Rows from block 6 of the encoder of a small segmentation model, named by matrix and row number. Rows with one number within an expert belong to one neuron, the router's apart. Each number is 500 + 25 x the weight over its row's rms, rounded and kept within 0 to 999. All counts start at 0. Numbers have three digits each. After the name is the row's rms in percent of the matrix's.
Before each expert's rows are labels from the 100 images, of 14976, where the router gives the expert most weight on average: "top examples" is what is common among them. Only what is clearly more common there than usual is listed. The data: rosettes with rotational symmetry.
# router: router (encoder.blocks.6.mlp.router.weight, 32x384, trained with AdamW), inputs 231-307
# up: expert up (encoder.blocks.6.mlp.up, 32x96x384), inputs 231-307
# down: expert down (encoder.blocks.6.mlp.down, 32x384x96, transposed), outputs 231-307

# expert 2
top examples: three-fold; cool
router.2 079:518519516504473495506504459511505476547473491498473498533506513514508464507525536499491485486524500484506477451523516523510490517503513520529514497491515484488506527554486574502479457526500516523478492527484511493510516505487474480
up.0 089:560502499583492494501494479537495531511504498506481493505460507500512499494480496492483527506467504479486481542489512470497547494474473491514504496496504510575498536522487501546539509483433479488509500512509508503489500489457496483
down.0 087:514461501513494507506533513468516492493508518510458508498490472498492504501496482499453490478508507494435493525514479507479441484461525443497466526512507491533514575502525521505476501489494498500524538509509540495494527488463513531
up.1 096:484499483493507516488470462503503497459513528458515520503473503510459494477493505490506465502514471502546503510461456509520562505492468550502500499549511498495555537484508430492508526493485499514527481497513498521487474516532460522
down.1 109:522466539476499469528501556498501503513499492524510517509525519501497428497483502504499453501510541507471537539450489478489509478451525492517483505541547502508537503500556501519501546516500528494504481549491511474523500511502495514
up.2 094:478467504501511501491443500500504489505498494495509481536536442532496620535498544472485523534499492506503471508509454500478476514469517490494489499475480499501504513487505479486533516499491498469498472553498459496508499512503528493
down.2 106:540494493474524548496483499516458524475493485478496501502459527473481474417436495485489502500538499504549524508527540494519495480481561486505489503467497484500498634469517526399533500499479484509517549508504510495554520526513498515
up.3 101:524495492510518517505511482506414536462474492498516487490479516437459532512498520516498485527500470499500493500503498493500501468504500474491493532516453561497505520499531494555475511502501504511509540489505472494542505494496530523
down.3 102:493515475498514501512497489511535501494513456509477499465501484511509460459473499458495508515498512496437462511469489543493502494486480500487479507474517433488504501552567500477508502497500489480508490500482519483489484516477480501
up.4 100:491524477500501507497504509503502497500508498492499510480464501482491475483498485482498487532545420501519518487531494504484508498504576460499447509506493515513534493502496508496535446456493514500528505456526507479434459511500458500
down.4 102:497454537485485463490430509450524509500509526496486523494565529498499471500482484550480481539492498485473535528504563517499508526527513519515498499540518495466509490481471472466524503480497465476539521499483506499507532539429478480
up.5 115:501501497493474495497543467522469530505489507527532477468498477475503520483563512479488480482434473497494500503492501482460521508478499499476497521489489520515518466515521500530503485461433505508524509497480467497543503500501518509
down.5 136:503450484506549499511479485478492498499477484512497519499551480508518428495495502524520494498490491492483503511502499495488541450418518492508501501478524515452475575507506446459590489569497480467489473520460468523532508498502503500
up.6 105:517500513481479466500507549504495509527496499514509472500548504513471502493532511529586486488430493573510515459553521506503511512497499485495532502477508511502477566472511484485490509513480520506495507500506512486544510523498503476
down.6 106:532500461502514491536500492491506451506473499453531503490499596497518538494472534503506512488501516502528541536494495472505524433499494555521533508504502486482464501490495544485474489504512498519494511484501484495518528514502479477
up.7 112:564489548474501547485500499449492486485502504500566514505500504477466502457506481472502495501489513491469495509525487469506507530477483477463468489488481490507487507595504503515500513479490529489468511496497498497502571509401505499
down.7 116:505469497493515469524460501477480506468492485497459496519441511543522431508497489496481505502479516510487464496485493457519536494498458504458507497501491492532540511465449521465498508502540512491503520450489466535529500498519460495
up.8 076:502503500494496509536594488521501454501483497477556536469443493496469521497503504512491482565545501467522501518495510477464501472518475519541504498504501501475458519547495464529493493495506504495557510535470445513499486469501479506
down.8 078:480481513495519515504483488511573514517501499500506519505505505492486497499561555543503498495492529495476503552535532516498508540460483496475475490482501478500547444478499517498499503492507497495544503483495488533504477509496492499
up.9 107:499497519476475477502474492524492507498485548514476474500496489535504498511505505469510487509473468461491570495503539488484498497486499480474446468467522508495510539537497495435558488512511515499523498495503501500504522484501479489
down.9 106:510515459450499507520447526558442491514479504517480459499534464507489503470470487504507430534506441492524461525478519500493504500471544525500480514495536515469520527462503502477521520477456501493485494527503518496509501500493576521
up.10 077:480494493552494486513519468520508441461496495501524520515501483454494488477460511527499494499648566501545512513498483501465459497461461523514497487492500496484438530514502505488485503472476485554489493520499521473510497501464477520
down.10 074:550477510503507470457502501540510512509543533511500511492485523454466498474497517510502510464526508513501487478534501508527478522504500495510434500497497504526532405500512502538505515495494510498504506550501487503444485526480507465
up.11 064:511503501505503496505513507524529470494495444510512484517514531518513497499504505540501477462498538494495498495491507473452538512500514496510540502511502478477476503519509486502501506520499501477503501508497502510460554505451461498
down.11 063:521499515499498476471501498499511501498508501464497498491500519499507501489507500541483498503493541467514531497468487416490500570505513549501517504518513474495473495492508538545496503498503507490493527530466487496492573503445508525
up.12 077:519516500485490454535378512481500496462504481495511484515497494511519597496529489507497492521503482531497502543497517510506487592508500496530512508503500475494492488499507438485501486501515486496539512527496483500505542445496504533
down.12 082:476515499500559494500486495461509496503482523506525487524488477524507515514501452500480502522515518497511516516499505506486526497518507476521529501473499507514544553499533488457521526493518476491485506486597497504502523503521526485
up.13 072:486500490502498538514490490477501516500496498509502483427499497501501516502510501489506469525456501496502492481513481557466496493518511486500501488500489501493502490490500528561510504468499501480489511510504497487528504482487477525
down.13 068:451564548472528506502512501518490494478471491500467462438513472496506483498500492498471506543530479496493501553504523541508492513493582490505501496510504530499504513524503529481563522502475509507490522474544509450500473501515553500
up.14 078:510495583504506543504502496495522497507500493489508501501508501511478532564530498495524511448486497491519493480489592514483491568519464469473513496497498466553501512486515536559521429522508524494487511493493497482495493517508459462
down.14 078:495507512507532507467529531518470522486476439527493463501505438439502483477530515496504509519498474504510477508478478496515480497532484507519504474502486480447501499506517485502505506485512498512476496514477519508512473500503525466
up.15 144:491504510494453517516525489533528486507481483470479539509500488499497470501511514494482510513501504502543484490506490524501547578519480523489506487485485500502530625486495516487470503507520524519559501514512526471561480541499482512
down.15 135:495525494476443496513524502519523511507506491488499508517515510530490526524514491513543500496476519500505495502501504462485467490498519505448510492514507532518518468477481506481464517510529503477500488506491470479473510480510456470
up.16 072:537521498494536498504503453499483478494516545530493488493452549537468568496495497505481500485504507491498498445505481490554506490512502478503488520553558493519454485521498500508568533508497499490486461511490506511474496482490463502
down.16 076:537503505473484506497500537494518499480463473522507472451481541539595538483494497490499526507504471507433527520499508516498510504481508472481507525500502496477531663485459527491514528497500477478537504493516499495488461520497514479
up.17 118:490498540517502492510494521525511467475536486494478500498521496544508462483495504482508523523503506559506506469469483507502505519438466548511484503519501462479510537444499471533566496497483474520512544500503474495490484512486527498
down.17 128:508455507503566473507534471484507542429558508509527548498488515497499512526514492481529483429473534513447500509492445540444468440475500515552504503481506497497498520451507508492497518517509507461522497511486554506491499500506480526
up.18 134:457511484539502490505487501495492525472532471463548484503522504502491474488495488502465497509539504518485507489484501505477500506523524451507531500515476504515500586551502521502441453481515537465497542474510510522511499494492509511
down.18 126:500492498486541469505492546498482469512506502483491475490493482509529538506537524503496551511482463494496484505538492502500556502501490499518506532499467511505485551496521492490486485511472476502507493442481478498501494519500451535
up.19 123:477513514509446460506500521487489494480523472501510504493554495521492502496507531515496501463554483511501459476489495519521492528475450515562452487514504504475478579494485478517486484507514503467521472501475507509474533491514482499
down.19 123:502515492501502501498539503509562517500462521495495504520505459523478535454499496535504500538503555509489468507521502440508521554519477506493455481523492568496485491504503524498508501461501464506502503487523494462528491479506518515

# expert 24
top examples: vivid
router.24 093:567468507525521460526462496513489540445468477468469481456481509499484474486492503497482498515480491490458516546476503493493464506521494478498496516523467503497495502507489470518442522505493518506476478487474472483490534457487563494
up.0 107:452496483539524479521497490508502519507484500526485539455493468515500478519531453511498507543477487530455505491451462494515513505495542521521558527498467531524517510505482484526528527472454460489502511510493492472450503503502432541
down.0 112:537477497476495481487540503490502484480458519490525484540508495507513455494485500490492460497536550488506496487508473498491504511488493502529446498464516524473508553503500497458502500531501507492500505520492504497499501539451524454
up.1 104:487496508509495498501493453489504496532433473508530462554506494499503502477503496514497493498499509479505503489487509472508527502479492497503427450497496428519437523496497507434485522491512503538505534519549460527499517495501492445
down.1 123:506468466497472494491542512470504505476533544526504511472492535448498514490532478506489528570480513507506469486516492479513449492532496520502524503506536507497516494487523517517501536496553487502506542472518526500525486483502554511
up.2 093:559490506517527476482500497494519497487448509475505502517499500491505417527489485509504505497515459496480479489483456478477549545526498501513531495480511464451493567484435510494485539549552566499496554502489500494500468492513486555
down.2 098:482466518474457490478477512498506514499502459506495484491475498469494535493539548506471508502514519576490496484522466508511446518478471507521479505532441441521545477503507504546485494513509504500505497448505570515486505501529462465
up.3 117:487486494494491469487538472486490519508516511489493483494441525550502419517510504504537450500551487526468480455522454475541518500497515544494512499527486492514533503499503488494520489488504495499534471521497480542511443488490434499
down.3 122:509468544510531496509500542513477520484513505476512511489489474490501455520491506490553521486514500520453497466554530500489495535467551458541495481493503542517513531471501549550503502540487505520483460552551479507468472557497511503
up.4 116:511400508530504514494523452503523525516476521540436498484517563485483493492511509479546496455472523511507505501515470479497499489512534484505503485461498526516541512536485500461473493496531490522500475532502501481516520506531428485
down.4 103:502475519489486487499507510497484452476488528514512501502524506514534509496493485471507499484508466487536569512508485501523498501517500497497500517522507506487520440532434494512487515520474500489484514468511499506503528499460524490
up.5 116:499517504511499521499497491560451435482499469539525487493512504495499489497528489501498495503445501529532510494475524505512562509488532547479485491515473505499556500490544495526503503460498500494505515502529508501505497492519500460
down.5 116:490501462471472520501510445512532481491496483502499485510529523501546522535488458491484474517501527500494435510487520508519480485497471466473482522543525520440499467466496510503536512463489515498465505504565496505504480522488501531
up.6 109:501515517492504495500464509544538530504503504521520506515493534455480526482483498517533497513504497503504471448498492511498498513488499522466471454499502576499520491471504495499514454496574524495481479511523498480467423496483500501
down.6 097:517509498475544494500538487464505533540478472498512584501502505493427502517504554518526530547522475519537513502498542542476531506476496490508535518535489501515492525528490510540495478500515504525496512505498498517521501500501509517
up.7 102:485497535482539505522490488498511479534519455519499506500506514541477420505522480530399506507500457499552490509492497461496509498512494486492494482498517501505492513505500501475524483491479514549509530528461445488484465491479487442
down.7 106:546484508472430489475501514550488472478516490484474494457510499498495505476497490508557487528531534500506510519476438469511470483495494499500526518542499503534490541510565473483527525514516510473521502452530499480482549509526509491
up.8 113:520488545488518507506514531502508444489561514542440507540499521497502393528486510528516487493534447508504487492451523486499503482508555491503498504495513493539477550485513499487513453515532493507502515500534504505496427520549501475
down.8 110:510558564523533520486502503503494502493476471514506492457500500453502463493515483505505545476521471513474466527507539502470560512491464516536518474486509512489472601477496534509512492509496528500481506481466478497488467462496559460
up.9 080:485499506494514565495482446498489502482521490470511526510504512479517528454546521539492507513462505472547484576467505509526475446504480456500535522502509507517558505472531505490557532479564464519510549566507473458487471517558501479
down.9 083:513567518462509485494503477492528492483491503506506505511513501492492509495475499520489501503527520527555485469510497491516503505496478484449470502511472533529524488524494501478466498487509523488481513526500522499475530463484506478
up.10 097:508544481497535547505501495530483578509469509488501544499503473532499508504509483482497478509486504546473489483519544507492442520510514506493497494482497416502536475475492515490492424499438502479513503483503504505473543504453494485
down.10 093:470495475495479471522496508498505525493466498455507537497504522514494546504497428474495513509481474472504549526490499563484458525499475501480482487479455453494411497457509499530498500506485492473536490494513504495527505500459453502
up.11 079:515438437499499517485495538476522510511445475495510469481478493502495535491506499504541507531450486523523506479472492502489492523506503537466503462530522497496494479512513503505442503456517501485471504493464515489500508466485509521
down.11 076:510502484493500526519538475507515489529496510489517499508515520500505518455508497473491487500458553482512493458488479474541465492501500499486503542538485535504477484500551484492548512494512500497519492540483477556514505511503439471
up.12 081:506509513497507500483543488501498470489561529509500510501428469506464561504529522506491509502484477512476503507502509500516525515505506496487479586498516507504514493500552499494505445487528478497442491493509517484486500496474536491
down.12 080:546494477495494574504549478540511514479499475491497529516510494451523534517473548525542463518505473536502501495528520518510505484503499510496516497502489496554501411477506509525550495505523501492495477503467483468502513482501465517
up.13 102:466529502510577491499495501516495485471504538523521517488504488447519489534426469502501495481485479498502526548506458499502497512505530506500498493515508515501485517501483574510532466533479500479497503505509472485492467555496499492
down.13 106:522565524497493494493569497502508521527481504490513509491468502512473391496509502485528493515514542491522497486507532533507536506471552511499494519498503467517532623484496469504462477490515514503507521483510521500521496512510489511
up.14 121:493497513453494524500490473531498497436524500441457503492483555447502516501503524457556508482449500499497480502515511508494518494532498531485502494504583487465475541501494488537490447449498500505527528517463497500458494497483504497
down.14 117:491507524509496497496503507481509438506486503492514510497498482501497503493501500507499497498512511518469513501459499500565534510516544499551504536510459520489571517519459497462558558482544502531556515544535496481470465510476505474
up.15 104:526478489472500473488499578520503507512490520541500506470527507508473463492507513558515502476496513487476484566467526470459519508536499461517511504495450517462482609500490543474509505537518487450499476501490518470503475522495486498
down.15 101:519501517509502497497516440496484495436487500487496492504494502492488516501513532474499506444487526498532504472513495539542477525515503508495483496455470501493497467497488522422506473495504547508491442488501519498506538499500494479
up.16 101:525431533497510487515477495497493498429546557482493493480512468524486487471469496483525507496569545495517453488500476497491499469492497514502478537491484476511512575490470492474514461505506511498463524468529524494504483558502567515
down.16 104:506501495502497506499526458584474506452492475523471493539485577500484451545507490535505513497476468496506540497472457486445531491584514496501504538521484503498515559498496463493469536493503507517504486504496521494502512531514420498
up.17 116:497467477503465493495526487577515493521511495501502477480499476551507522498488492500470510504485492513487473530498479498525513492551488500490508503485502469511505514464516489500494505481522446509502551511498543481485495551505541474
down.17 110:511516420568482541492590509526534448491504502494506498516485500503489555487492452474503484498512481498463474513477484520539474495480500519494490493567496498527486458479533540499500491527499494485496553506497502527511493482479466480
up.18 092:527513539508478467511429491493497567507512510468491507500489493488510532484547501472471504447494533547481500501528520458503527498491536459498505487495487463508571495502540476482467492516465502490531487500491511468504513491500487489
down.18 089:526497496482511505541496500511502507490498524495506509480536495490503529462515510527505467510482501497510490508477502528497491511502457501500503509529490485495509453501504462542495541521507462503437432522505464521513532497473514521
up.19 078:528507506504511508508514538545452554496455549492496484505504494525470498503488506518468487571509518493500488487519507507518496479529529502503502439497482481513499504534514516495486507513491523499556526481526442511484586495534504465
down.19 079:516463531511510461526464523527524465540500484498530481504497500489534471485480485507502499490496497525500521469454467444504472498504466515510494504493512499494503533501508482510519518500497504508490463515486510497485473522440475469

# expert 15
top examples: three-fold; pastel
router.15 081:532487503531485481502517460514532511466462523493454497513509485519469453486530544519500485520508556498481479493520494518556492542492499433518521502477521501507505506498479530473489475519506523517500509521530531478509482489518489475
up.0 131:488481466495501494492486487490536527494503508502500509413529503494461515496494492524543487552508485499496510504512493502477501497487467470472503494477501430515502437490540500493545506504463497498478491494498496541523502486516496481
down.0 134:475500492501523505496540511461500503501525493500448518497513508498476475500486500497513503524499516505492406508493555514478498515506503514503490503492485500493501482503508491482459499493545508485494557505507510480512500519484498499
up.1 110:511494488497555507497489508478501545494517476499521462505512506544581501473464516469480503501486487505500509515490556494507496512489427506484493506490508486520505498490506498445509503523466501548512504496496510502515478484499458498
down.1 106:525503522523517503530418415501494464510464470504493471493525548474454477490492468487493458505499500555515469491482510499522513490495518517491515487515472470497498541502486501518463503498520502476506505527494480486500538534504498499
up.2 119:493489522511490492486523515507486509462499474506520516459507538474503402538500537531474537459480479502505517477499501427472530470518535485527505505501498504539500616565505467516476456485460501429483521512501552501496503503512494525
down.2 114:491539478519505473502500524533508509596533496512529492503448456518504503481488485494491513536528490481513549507515500529509467508500519523488485496499528541530540467517490485515471498496498488495514524518497509503489484495457466488
up.3 100:531514491466459533415523534483511502506489577503503497479500505504498521488515559514527445487506465495503483494496478501488479513450499527526506509487504548512494560507559500509548536525531513565498487525513495501495488498519509480
down.3 098:500515498502528561490505500488496485476516443490474457499563491523522500452475422467502510486496504522449504475501493461467501500485490513537569504509516503483471597493460489495511502486500512513510514478502479491499504522532464503
up.4 119:532490497499503512541514535454486393451486496505491509537489446498469538495521448525510552480516470508495478508507508495519523492503521455481501549434473546504500493519497510500517496499505475528482487459506509497527500502526521468
down.4 128:488497520481481499453503510476512497467499521495486512419530509519479530483495465513483527476510492479502465487498498486479480522484499516481533504520495499476489692498494469489509508511525477508500500513572507478484489509518514500
up.5 134:508518466485486535501508481531546494489548506485511501491503503459517488546486512518503465556497503539531445513500483505480485501491491491508504464440487482500478550515487503557484522500460523500487502519486535541476522463466492491
down.5 135:517483506483504514515503458496485481463557501493507468524493498485456510512550488503511493500531504498553501529505502504513500480449512495482575505511503510503614549494519509490541508500502498488507529499514491500474420543516549475
up.6 107:526522460540499490516489495494432478442510524471498498495489500489453506522497543510494530496490501480534504493476498507500525486522500496516523513466497523467485495487496456501500467519514471605506477502494517537472534508496531497
down.6 104:529418491500592501558525487504515503544485483518548502516505497495524530523500486516474522484467514496536499463466515502506491502450567497482488505517493540495505586509475535522523491495501502515471504499506511499500497494443485531
up.7 060:463503499479502443510521529498486520527496499484542506451458518512472514523515492504489493499437497498485489511485495501462508514490486496518474504501504531509491496507514521502473489498519524442502506493507504498492522516537498534
down.7 054:498500570506492504501499464513497515508491500503495468512477502505497500500522517497499495524483499532500517470501502497600525406495431516495497502535474499502490498501553463488518502507517494528495518494501487466476498528483482486
up.8 058:514498487491527499506509498483507499517484538511467516525490494504521493496486477528498495464491419507512520494502606507502503500498500520491482507503488538503519498497494492499532537510518505498486498474502493505457470496494547497
down.8 056:462495499572572515503494443495512502443530488532528545493502480494513460514481515529481521512503502487503542490492501527453496512492513504573499470499503505456485504500457491474481482498506503473492502504498505503483498518476525483
up.9 056:483457536483530567490565524489510491452505493526499514525500490489491541515488518483507469483473487502445498503503519497474547481503496503540479490516501584502502523491523456520503504494495508527494500496494499531483468505497495466
down.9 065:483494517587494489491471521464500491485519544500540509507472506483496494411500492503485498502492505496568522499501503485494536514454426551484505516501500507487512447496517566525545504496529509496508370501499470500500501505523514531
up.10 149:483551491462484471470498529521479490527496501429489452498457516493491480498514546461493498534536516511497473483497503458484503501486540439501458481510491482489486525500491499485489500511485505480481489480494499520499555474535490488
down.10 134:479504505501483505502505519502509500534499476534498493491502458501524515496512500471509480511490497504503497500519509538544475497508484505526502530510499538497490388494527514485508535505483447514517524497510507512500515502470455467
up.11 071:505504498531529500523481543474411466499567514515506508459477500473458510500492490498497493540558502518499499554530499509466490509509487444500496501478495539464501419520503498521435503469504456482502501500502515423525477480503492482
down.11 075:493490523504511499503509500521532499491476510533529508498522467469512495469491517506516517492544533497510471492536509501503549500505487523504449489507517462541506505504562499493555497483464479480508495530512499511503520501506498534
up.12 077:529568455487440520496511540507488509511501446474500500522480516494468485548526488502517501490501506557500506480492481490461502527441531510548500498482537487497494442531502501524505503498514429524455517460505474488501502491515535517
down.12 082:476511523523516525491497523523502501437432478481509519501490488500511574522562503491537475503500505468448502537497544491508457484524457496522519530518520506501501517490530499486489472532506499542518517494484521496554513507534589523
up.13 077:499502503502494550498480503488495567497507500517508471499522500506500499546520497505505522500486494494477463501505516533486485500593521478503485508503487470513473491501516492506529452497507521497511547517504535465412488495504507538
down.13 067:466569495429505466539518510468473495501507505495538489524488473480505517505489531509519502504488525525496532501499500463446526491500518501494499464485499522496453461489464498613497494497517503457464496492516480507466503500506486454
up.14 080:478486517503495556496489486526502536486496503482503536508491542513513483488497484523478501493497410498500463493489503461499484523485505499508471511505452519518523508499480498497515512499518547490474497513501478501499523500505530517
down.14 073:455456496515516516478464487497525471500501427506506494506523452511505533516507521504514512528502491497498481489515502477516500494548500516520459499528457499492514463530501491549527513500508505500472492531456498514525492535453524516
up.15 137:520510506495457484501538511496468513499533520504457497444495502528453490501511526473496502501516528536491470515507517499492534497529492497495492500492499459504500630502476597527528513501505485453483480457546518486495496488499470503
down.15 134:498529513485419504478495510515494452502501493502499558491521489472499539503500475519496515525510506510491505475499606499512502477522497438579505475536512479507519568482453445458495504509501454530503490482501481494470527497509523508
up.16 144:479471503510478443484523461485492500492518578500479453472517540525483521515476505485481493505504501500497487499477512509512489500531504478493501501496522505547484507480547460527472515503517464514516511461488492498510493491499502511
down.16 148:531516462510477531482464520499493500482510485524498495503540534487540509456521503504498511515494509550519489482479567493472385525493554497468501498450486492512465576488451505488517503501487523528466472500536500487490502506551466512
up.17 059:521532489501524501485475517423536513503507553499489493564416528464485487496522403497496512483498502490504498465492553497473507494491467476501499508512503495492488429499501475491446473495498492550508483482492542501499510502501442496
down.17 066:455500447418458501473465499443509499496502491464500527492537490509543407502470488540495485506537503504502520491520525497473534516450505505556482469510503508483540503503494520575499486502497532494497455500497523520496526510508596506
up.18 087:501500501517500562505524496501501504505474483591470502512506510497497465489510484492523496497494498520450529491503483500521456494549542490477494513487519502498510436533510505501472556491495540485502494500501498537477509500556482472
down.18 090:498502498503502441472516512517545509474480509470467502505501506544508482498456499497486492481504514543494485509495528492473470506508493511430520499545492461530473445528455500500489485507527511469446499493490518500493514472480521510
up.19 095:507527514538498513485497476524508547499510474514498496535501508535495550595498497489466531506490467476522495529487500527562491504532501543503502515505515486516478549504540473498501538497498429501530519499498522493506507492509501500
down.19 092:522508494453502512501497494499518524487509491500518517459540503474492504499512517469513502519559508471519545522486482523471499512448511504459457486488486502500502518510478492524500497552468529505494484524485489493530492491510534495

# expert 3
top examples: three-fold
router.3 077:502515522463515483491517468485556489530462538483504505508515486493485467523525462518471493486532489478500497483447523549482510534490489531511528521470520502506504513538511510471515475514534483500490517493501488489487462495516465494
up.0 107:499512494496504500533556501500476499513443489510486516531523506487488497517494466477498513508500514572491505499528491499539484436556513486486510485464451481483497499498499477502490492504521496521536494498513502515508514503490498482
down.0 103:523488498498500465498535462503503492510440611503446510518479500471506507503464467496457455450512515487500531488501498478508500487506537500506495531503565503481527484499492504511514531509471494505504590489503522496506477497486466528
up.1 086:501561514529524513534498500498502510475472473480500496514435466511531519474460502408528501497501486511462499500501510512483511480515490553506490509429491545514533473507492494446489509491491490489513502487509498450596467509522522504
down.1 083:499499509500462500501523462487520473527509503509500489511502536473492505516502517474473480504488579476498517523512503477498491477483486476515506452486501495501504498568503499505458451491451543534503539507503489535487438527506498586
up.2 114:502508522500517495465476489500556475490507435522486519493487485506463498494519471530497538525499500508502484483500501526507541506505512535533490495481510477511506511506500500496499505509531506534552519500529471472442502529456512547
down.2 107:496506500507506527438494499487512466464499520496501478532561543537501494500506499537497492513464484490502501517514509514487570493451478519518510515511477525465504474512507508554561504520511478491498502509516497457510521497443495521
up.3 070:495524495507538500518505497508481492455512491494486513477515499498510537500500497499487458485497494514501489527497486457505503494464498465485463468474473463499504428500509490543502483504500512509509466448490430472527502490535501496
down.3 073:515465443507542538545488459522518502526521484478512575515497516496496514521501494504485459521447449497492564551536433532505522552515553508586494478502438504517517499498472479510513497523503480498496525502477523506486501499494508500
up.4 103:526574541502509487458464484526495492482487480500500445502529512491505498504502506545503497521501553487463457543499501504482506527493490493491527497514500512488466500542488498497517499498495495515462476498537496444414531519530480495
down.4 108:484477488505479462547477546509501540529454471491493500500504478533518486493491536506497507446504499513505519498495504496520487506489486470514456517499483502488502535496515503529424505478511501499508555474509529510497550429486551501
up.5 100:491479489492493442493485469510487535502516491487508470457576511486475466503502495510497455484502500535471482487477542498496503536471513545493505473510430517493439538508504469489509509501494494495500500487500517484500495499497490473
down.5 098:465497509424570525467501500542462520498518517535502496499535504508501514514514535489489518509531497503558507475476491449502500535511497488458471492529490524511500499501500514527506480454512505546503479496503473506485578482527486519
up.6 105:460505499524432524510500518490495490491480473504510500479529486547529462503559501491499454517489515545473498493497532512502495482489470510465493494493533437511495545441520511491515492511464527528487522513518502515520506488476495501
down.6 109:503500499497503491480528511486572499503496487477528503500482538499509541520477563461493498497494515486516514511523503470497537488437478451500496492497503557499479546547540499480517454552501487549519425503503485499508462572504445510
up.7 104:552486485454486518509513491481465485486461470507485502515484504490528431525486454521521513552548557520488509543500503531481515492543531455503501474500473513504517501500484525506501533522490467521490568515458471499488491546494488518
down.7 108:479470493506500503506513520479486497486503509475552495534511476489488509441484502457499444489469554529456483493574523482519394503498518501545482511480501490494511507517508501465495501481492502503500499494498480464494459504492503507
up.8 117:479500488488585493479499552502495497471488491512501413444531525533490512502495502500471527496476412484510503497492519527504483516513502460482495531502501533501500509490542441498509522501530517462518493525499485519475497516510501520
down.8 130:486561496465497448535487501486492521506526521495492500507488469495526504507502503488509499506476485485508539502501469498497600496496503498493509474512489517489540544537466485500530441502508506502466478491484491432494503491466554501
up.9 057:510494509436506507517482499471486512499486447504456509519527522538497543488440501519508482471465508517519508456491503470501498523479502477507475532501478521521528455477495500485497486495457496505474493473498497501508503505493527453
down.9 062:509481511497561513544492496523505451540532409499494577497497493513499528551579516521499501481513498497501541548526500518505506515524518516517474510459509492469524404506457515506501498500509491484508541519499500507504490516500499529
up.10 087:511494492492500524488498477554522488502548515500522503504523535489499498521504500521504500500504498498499511527500538501508486557522507474539498489487502502522503523520494546454492480534490498444508518496484489489492499543498461501
down.10 093:519502524461504511470502447449495478491478497487484474488520496545501456463483497498506562515503461572497499505540494446500500569499495514499530552499504465532499502529537480442497486513502535504487482498492503488503484489499532504
up.11 059:465509489502497499505454513511495492492504499505440495508499562536527499477509466503503509501500517523483476510502496521506492469486482448503480513517502499506537411507530472488504447494497500524475555521500503500494494482495593485
down.11 064:465467491481490498483510498526501495513488545498511553465488500540486498498461500483508498461500451498504530506504471497503505529505448516442463492491500472532524498515524510443486498533478483509480478524500499498490489493507446549
up.12 131:488513488493457517497506503498530504503483543538514500459496497512499475507522499522536459538499473501494519518494502489503498500508495498499507514443482507452544530501494523494508509498451498502516537469500506504493498493507490471
down.12 130:484494512500499524539470493500482453464523491474531480476496501487488390447496500503470465505480535499544487566499468486501503521472556525513508499515491501502502609507505494495526482482549501488478489495502538507503497530494523462
up.13 096:500508473495485544496496524485491510539499486436500479543476466520499536493510487444477510499487550531520459523495479525505492505474491501496510495482500462497492486498523496506500511514544520472475457537501535501573499469518502499
down.13 092:500486488498500494469483490451521577499565539489496436506490510497498514493519506506503527499499448497508506519500495497505503519484535472496491509537494583472505501469503537491517503496459464541501483507497486461485509482495521490
up.14 071:511469489481528470503520502467474507517498503533544499516540502492500448492496439467523487502518434442503500507464483544497543514445521476502485510539466501501495513501492513497500506478530559481462491510551509487500450488574505526
down.14 075:539452494530518477496503463529515530493499500508516565537497511490475482500516500497482499504523492500490482504461498458500487535496500536507477458508559476459548531473569532475473551494483510443492519503494503476499482454512508507
up.15 142:458500574490473477513492466467503448443551468525512521494487484519516487503523463593484498486482417451500476499500507523501505521491493541468507479494479482499501540538498499437536526498469483486521497492500499467500482486515399499
down.15 134:541498500457506515503511497497483499494494425451500525509520493502488456458502468531500497501466496581513533479457507469547494492535484547518501488492462540485543570481500492523470539501518511449499473494515485486506515506520493491
up.16 117:489571480484503493506499518497497443478517478442537509539438492499493508499500502501513482455466499506490531494540563500508515518500506524470496392505514550511525510516501525423508501502500489411500519484474524492517491517467502505
down.16 102:496504506527537515533503506497489523459511505530508498511491476516490498432494508471510506515532505530500472511512498552499452473492496484499482505519472474498489572547491506485494507468529476488517539513503471499557523510549500516
up.17 090:492520514480452482500509507470475475508473446493497506508494523466500503512415491497519507495508528497514501491495506543545497509456486501535463500497455528495491420493531502528500519491503492502464519470495488489500471496493514514
down.17 094:481534487488545475503502442529497499489504505504543518512497436474502427455500500498497491504508505494511529487515500514483501507501504503481555492468507486462496517499501477492532508496501510487519498503510491507496497506487500498
up.18 113:536521529438495515481504489510498510503499504505499493502500493520495488510489477492485500498439490601511499497491500503496476527496475495522499485500524496499561500488492541526536516514515559528477538537486509509513491462512440435
down.18 117:472501505545507502508507382562494495507482513463481493504526500451498534474507533497489500499535479503503530505520497527486494475501493493503518516505503483480452530476488497496511507508516481503504489491501418479450495540450508501
up.19 116:426481498505534481493525494477501427480446501497484554513443515489512533543498488493471510557492509492499489451496495504459491484497550498502510502515488504483524509493467550506476482491481470493499504552540467528474498459510472568
down.19 116:515511503500498519518482528509499504522500431550529454500463476513494471458506504486498509522447492527503553503494499493501507514462515485472504493530519487526491434571502502471459460513512497500479501464493538455522457465498461499